config.toml
model = "image captioner"
dataset = "rendered landscapes of hills, water and sky"
train_examples = 145000
image_size = 64
crop_scale_min = 1
horizontal_flip = false
translate = 0.06
tokenizer = "word"
vocab_size = 34
encoder_arch = "vit"
encoder_norm = "rmsnorm"
encoder_norm_position = "pre"
encoder_activation = "star_relu"
encoder_mlp_ratio = 4
encoder_head_dim = 64
encoder_fused_qkv = true
encoder_bias = "all"
encoder_qk_norm = false
encoder_parallel_block = false
encoder_dropout = 0.1
encoder_inner_norm = false
encoder_drop_path = 0.05
encoder_patch_size = [8, 8]
encoder_conv_stem = false
encoder_layers = 6
encoder_width = 384
encoder_positions = "learned"
fusion = "prefix"
decoder_width = 128
decoder_layers = 7
decoder_norm = "layernorm_no_bias"
decoder_norm_position = "pre"
decoder_activation = "gelu"
decoder_mlp_ratio = 4
decoder_head_dim = 64
decoder_fused_qkv = false
decoder_bias = "none"
decoder_qk_norm = false
decoder_parallel_block = false
decoder_inner_norm = false
decoder_drop_path = 0.1
decoder_positions = "rope"
decoder_prefix_bidirectional = false
decoder_connector = "mlp"
decoder_tie_embeddings = false
init = "torch_default"
residual_init = "scaled_by_depth"
optimizer = "muon"
muon_scale = "spectral"
learning_rate = 0.03
momentum = 0.95
nesterov = true
orthogonalizer = "newton_schulz_5"
adamw_lr_other_params = 0.0027
max_grad_norm = 0.5
ema_decay = 0.99
max_steps = 9900
batch_size = 64
epochs = 4.4
lr_schedule = "cosine"
final_lr_fraction = 0
warmup_steps = 990
weight_decay = 0.005
adamw_weight_decay_other_params = 0.05
Rows from block 3 of the image encoder, named by matrix and row number. Rows with one number belong to one attention dimension. Each number is 128 + 32 x the weight over its row's rms, rounded and kept within 0 to 255. All counts start at 0. Numbers have three digits each. After the name is the row's rms in percent of the matrix's.
# q: attention query, key and value (stacked) (encoder.blocks.3.attn.qkv.weight, 1152x384, the q third), inputs 308-383
# k: attention query, key and value (stacked) (encoder.blocks.3.attn.qkv.weight, 1152x384, the k third), inputs 308-383
q.239 093:123145136116094100188084159081124121058089160156128121092137200139111115169119132095089142132154100143068189158149138116150111083172113172115083083084116188134144118115160141140125115180082147070119105167049111129095148147131143
k.239 097:095163105126131131099138094122162109133140183140137140146175062116089112117153143132077128066107154134111111107150155086152204123103139140117118157126104148120187097122144127152142133191138096128137124098196110081156144088178112
q.240 100:110130115201105134119126168129158147163158124134158199157129105129090131106135123088119154136099125093129160120093137102100123146134105097154168123122152114124098097136120119103071114180097064117154167147192138144122122106118169
k.240 097:080131141098170203140137128108110069141073114170094149135106090045136089146070142165160154154156054166139187085161096176079168154105134161121144123074107131130180181142086150182100100104126156105140105123099078100066099123057197
q.241 109:107116133129120181104140104148135095156162138141164094151068082152160077150081124183113127131082105122144154111147135149157107151130091131131112122125146168161150095192114126138141168188197089087108067120129106136115183103150073
k.241 109:109147112145119146108153117144111127151104173165139162090117096108121095143115083159150125100156177140194089160121124145087139119166084111118145127128185079141156115148140185134113205165139165104135114151142113115087111155110171
q.242 095:144133102105141068089120095179136088131189120102135118191162119070097137055151123170155090112118109126203142177081088173062172078163123202124111121123133063128109090126146115069169091171142112153136132092159197125118118135138153
k.242 094:118093134166204171133089173161163124101070086138149205090147125192101151106122127133134172131111113124151168168136080038107109148081119177136140133125148092137141130115110050146127189122137145165147118118145079155150165119124176
q.243 100:156144105116101133137021123088106109156186124145120180118177111154110193135144123097144113130138131119138113165065003150137118118078173170114096135160178171171089085102142088168107139142113066105136097104115136127079202098080124
k.243 104:108141148147200113105158123135125113124077182117174142151115104152085106169107084171080158105112112120164068181151127139159170134113144167110118165118120135096123135174099173093092143135189143128127169123147125113063044126102051
q.244 117:116127074147135103166112184155129143132084058034097184127103127152166072117112110118106190123088095130163163131158136123140103108143168139109178096150099142119074135087152129132155123117143169164151134142111158128121115160180065
k.244 108:186198134111123133046098127085117094151117115141174157135121173079171182185097142156156124169127144135141095120123109142061154125174124143128133121086154132188131104151141132130132170187120140152093186134130152138101087154086108
q.245 110:096128126158104162165148169154150132131088138090103109221110134085162142126118126085115119182175149096151134090104135103204084092145188078116120126095103189180158143101136092176147131167074105208135178158083155067124123185104095
k.245 101:094119118134106191130116116139104136081147123096153122075108121092176175134092120149161150159114150165126085151105191140100112077190116138113068091150136154144099118127190121140140153065147097196163086140145121127160153112130131
q.246 101:125165137104131110150089109104143140093109064156102125130122085095142161101138131162132097136144060076139123101136105172123092120182130139113165128145125140108084111121106130127118153141147160192116100109164119107139060144113087
k.246 101:093099101177116147191104117155102064063075129141200168058090162113145116168119065087094118153094114135115186162096129152124113137164110141121143113119122147146172126137145132154163104121094102112194082214087198136079159198146123
q.247 101:087128161122126216102138174140138142098011113178160140145098147138113092155138143085127128119112117121180130135147167132086133192057140117098134110127143122158169067143097141101116141063187128137111083143123159161111078083115113
k.247 104:157113061116137126155089163069155126132192122143062047138121141080138180099104152120158137086121097091089144062106138217063128105164100123166128136168101132134100116082089115137143076134059163107088124134107134146097123181098140
q.248 089:163145109100170100126115123138157155126103131103127168147122105141188153133159109092142096156188095163099184085076148119155091121148114182110127113115115143146163105073120178080118066197109173111130138167112176156142185168147130
k.248 092:106145138140154135134173167146086057086072112103124161071122143079164117167091095168120105085085164115127118213170134144152133132141123156068169085101171107121109153124125086107160120081125086126066101087100148123109040153139175
q.249 104:115106132159140139122183162135163167174119073122073187143158113191189167142101089162101090144120126183101157134139122132146132141086193122153147068107118073088180103124161073096140114159110137178069141092108142144134135148168055
k.249 105:127099172156089142078159113118117085191170077154077098143089099107135196049186134138117097151078191115151111204099119073143115084148104143109129085139164124130147066085134134123137112157168124160104192136118139161097127160100129
q.250 099:114164099138101182179087139099135103127140124136094167157200154124157156092080093128120150129102145153108143129100041149130045119109102119083126065115143181110080083128116100116128090191110121121066159115064148126111104139124169
k.250 096:121130162165200130083063133172153136133178081173175128106157101147094158166106163120141179099177132123100142128066128138099149105098155169163084127118179203122089150130104156148111118129089137171140115145177072114108097128171167
q.251 093:134134180159172135110116142169108144183117084145164136133141080108084144105111131107176131155149191123133066130094132127149092060117162112151112149127163104152066115101115157120106075043122127116102158123156157073119142124102142
k.251 098:136074159128145138162129120070119121133134127105127111116076165124132076132158112183080119103169104132088120160158131090140139167116144158128113181107175150149163165181139145164125102114186162214105105141140177179176089123127139
q.252 098:167156171154144106144101160119141145154159082136128108152119136168093118128160168106145126153078139113197141078126121079146122089125135081097155188159113195165161134064139131189135161069121141112168131130105073123129112185098156
k.252 101:127164174174120165102139110101139090124104238032193205167130133101130128132103118164105140093132108184097106074167224190128122119164144130066052136159096141178170156158156142087127122043135121157185084116097217103100090105127140
q.253 096:071159149088112132109078125058114088064160163129133132120099158157111179178106099080124077150184124122126090163098156161152183084111162171157084150164158165091122124147147134094096119170135103158142127145149115185131125149072176
k.253 095:093111161136127157192139080164130076171083151100105102075166087164092122182105090126109155139181107120124090138100097085117177130104109188125153110141071169084169092122113167069133142142135123074136170083126083094134121086161099
q.254 108:074184174114108143169120101070162120101143178069114116141132122142168171125120186126117152174165105145150093087139101126190111135077140173097106154132127168155167110168077082141138103188122085125107091138138141084154133103170147
k.254 109:132107129131118135174173073088154114138172127127133130078063094133103123127123143188083164065141116063152140130141127055075164100084140152142088161159114161176145049098175150113169128143145092099130139138151121128123079097148179
q.255 100:140135102116134151106169194184169107130131132131135107135086100213163171164090100115113174143109076102084101039104136160164130153165139110094174135121112098173145163210173134144136167138091132114200128128154057093121107103184110
k.255 100:074165176101044167118137079051112153074130136118115097050131118052126146099140135098141099192115071116160118086091159120082119187151138113156129091125123115153158099149091246195124121124144095077132124115155176093143133108128171
q.256 110:116067092122137181122126183142169140133141125146084146176142142158163166114059105148123197048184116104130160143132126127083123120071119139096155141146148119151099126085095041146136141115164101153167115181135100140148114069131103
k.256 101:143122196107175130127131091140171088160133081126192113122108112117105146116141170141150134091154152124124132115172139137127140082147122173115153103127194114141163114188102112112119139180171145084130065122146086155162152146104167
q.257 106:157180089205117144131113128119110170166090132110127134105156094099176123159177107145131086141052148167199152134113113125139123054104140148199082090128145131201168134130191199093152108151093144123143158130174118165118123156138068
k.257 111:153137094127157120138154170109160105152128096163151104120173108091164125068125104125117083134131121113121174089111163091134143122129127146109145122150120085123123089165173069118165093142124132119193157128124087115179151146152109
q.258 099:094095113163137130094152117083154125132109161139101131134163171124114141142131168127140132176073163143085108201125153177143135137145116143172063115137088139108158121119094113152145126102129122158142084097184084135099198113111099
k.258 107:154166126137110111092178044112117150071041130161097164093143118136108150137157089103061146128151107118089120113143090178129160172138122155152111183154142143158137156125153135155151174172125134122083118153114158174103170120133206
q.259 109:100111123126104143184137117175182090157100096133132101117116132143128186155145089090170104153144129154169122056138115072163087095142145149136159129113115100134092093166167062114116170133152099098110145125149171153097053223119132
k.259 115:066059151078061140145112143136166122124154128191168126167099094097122083112108135112106152111160153105174151094187127162141146048147125119103151131125072136085157163129118153088135113122194095120156111098126105099134089150155133
q.260 099:129144124125227160038127109132126119116135074096161105109148130152087128172097131137128167246095171108141147112105186219119084127129139084184158119111127169150131145121128163202117149097106124156115082110114114099137141138065116
k.260 096:096133120094110128128120163113170067120131117090095113115081102104171110095147168079142082152139157114178167127153143088136137170096150150112119120153139078081106099096128075074087120077094151189106152120071158072092090107061113
q.261 090:151107161117159073082084114114173139163128153168119133082133127138163130107103081164135071172110160088123142205138104114105068174148133116116187189105182092104106113106141143173082116047139131092123125107119111175164091148067174
k.261 086:117175071154118136126092102130141164122108112129116169180153121120141156139128136164115209132139121101158135117125081131168151118150138099095129137073150033137130088161177137141137167135182147143099116134101095176118128090096147
q.262 103:098152129136167078098130063171133090136119164100104180123118157180181146159185083144186165157069140123145145136195113128115094093101154158186110159137152120101183112092177150088095176125123119183126185121097120175146116061152114
k.262 103:149129154098189212128103179019115170153132130150117116146150110149180159116134155088099108150087131077146189105201145178132148146115112110135117183151094152116172127122096111129161133116102135176102154116158083169131131062139099
q.263 113:133144083099115194107154103119112135099128110111077107137150139146128161086102111118118143173069211052139104182156129104136174125152142143100109104125185126139130120074088090105099136110142199123098142134149103168135143088091081
k.263 111:101116091086121180134132125138123092127081134116133162083146099092132058083090150151094088161198132122114096095134174105146182156126142204129166140080110070113108119097143125146132144087099124101168078035108118129077168154165075
q.264 103:154092146154186076156090128124146086082104074051152085123191085130088128127128164122119097100143139113102107099122133122171154143109141125201160082175067157118134139103145081106146124180127160152180129126122128094053135162147090
k.264 108:174120172100127121153121192126172060119152082173136198080091105112112144112117110098145110137210147087140103120115102174044119111146137201114075133093071149130111167104134119134135082133122102151102118097085163110128149101178110
q.265 107:154075115137107076107123158175127077194134099153176125114123129123175127140084125105092068131148116117119112140097124153127111160141117132136139181142111116092166157174085085172140145154177099144074092144140181133154116159118170
k.265 104:114118133153125047146120098102167166135106099094105128160126119102101129052136127118164151124114193133126115171171138049191098102198095138097116106112121113150163148090116115121114132096128107143080123149137103076119120141068165
q.266 109:104118119107162176136154166046168109113181146119169176139167125148147124063057128112125094134137186057162133129095166134099067069130106143122189090090158108142095131114131117119079114094129117094146150162134118136094144178114150
k.266 109:107110141154126129090132150126119180130090106103120134140141127101141087175101169128076126149142094128133120043180140117148067128131131183123169124123210138129157121153101083104124144060090131114152092098155132121146144144105206
q.267 115:137185144127109119216129081188095122130155162118140122100185165054089100064188113091134178187143111161125108115107141095141131131151094140163150085142092156181114106120132102167115118106088129070095148155085170165142123191160190
k.267 106:169178036133138139094100167117079104110164162162118085169135145108164102116109142163060153067130161111140125070109108127126055176148107106131078082127046090129101076143139165085136107117105136152131162151142118082095107165153124
q.268 098:143115149073134156106141160104178204133163148163128175220105108151170085187121082113211171092122157120140132098141122125125045166130096117128087136124152116124129067095148128147111146133171139205127154085139158121161078134083115
k.268 102:133165113132113131120186102108080149174148120110129134168071083071124108097159127120138105140139121123095131091137126139164164156098117085168099142176148094117178090167148073111066179165144112084121146185131084105116076135096157
q.269 111:139133114153135160129185111100120083124079169060177098147085094097165140157123061139107078067133145124139092105083128127193108131116117108100127149125106101143184098127125066117125163153138117110096153092120123141118095118073118
k.269 115:069105098117053084173068124116100103135149103069102104126160093101102122114163109124155118127109188120121101171154107087114152121083124136145126111114121091145136131148183137136148146093187147113159141054107076098136099150132144
q.270 097:134123137153110181155130153109150118070159129145101107170169140157148131163145113109129142079065115151176098121115105117185136069102107072196130158136110168148164158130120118080163118096114149156116189146178147154101128095166079
k.270 096:173049168105180184140165091122145143163133111105135078110080066095128095170182157157106073151195101134150115115128134170082130142168139157107116184173124094153089113126130155179152081144125153088115093106170119160151210122116130
q.271 110:152148129105092132161172124139101070156023127118142155122089126081156137130177177123072114188079056154156104113112152105199116116111152147159122117096143116076172146157126092118175088148113064116087096107150082162097187070118099
k.271 109:158116123117131132112142157134157120116127166134171162148170146177136189129159113140097128102051151133119125197160083111122091111106106146142110146147123166188130140112189141142126180119120155168068178079110123131157139151086109
q.272 102:182119104112145138157104133183064087146208125185193140075146072100133171141157136114139120183105151146156153090086156142119067058133127129107135157129151133087072126196132145112105080100135052096133113096193138169140153138089143
k.272 099:093107162170072075155165168134196158136138107172108120169127051118138095141139167117093135134158109130164089127180154098163150110180122130106184119120111143154116174115121101104126128142166180147100101163093133139141158151124154
q.273 104:103129128129153188077071148152186119140083115132115145172146185133164119144108118181146155085096222149074127178155112118064115135140120149091110187113123083139124090143126135080142123156119152170144129146181066160164114112101134
k.273 108:116158132127180126182132131094157127166051108112195172096128151142102141072156142124124138178175087126096135138149121194106172105133159114056164106138139107132123166104109066120119107138061150102122090117070144141096088111135010
q.274 114:115132108135171121163140155189110117176132133128089115149114138118171144153069140090114146114178089116080135061121072162138124146189121118110141138126077108115127114124125165160150181138147126127077153089088169096148121198118168
k.274 106:113126169118101158149080130102138133128132108130128126120106124191147161100084115084153176115074167096142141115137032083147121077069121135163104068085097141135132103091185140188123115082069131167123099195076126132054099162119195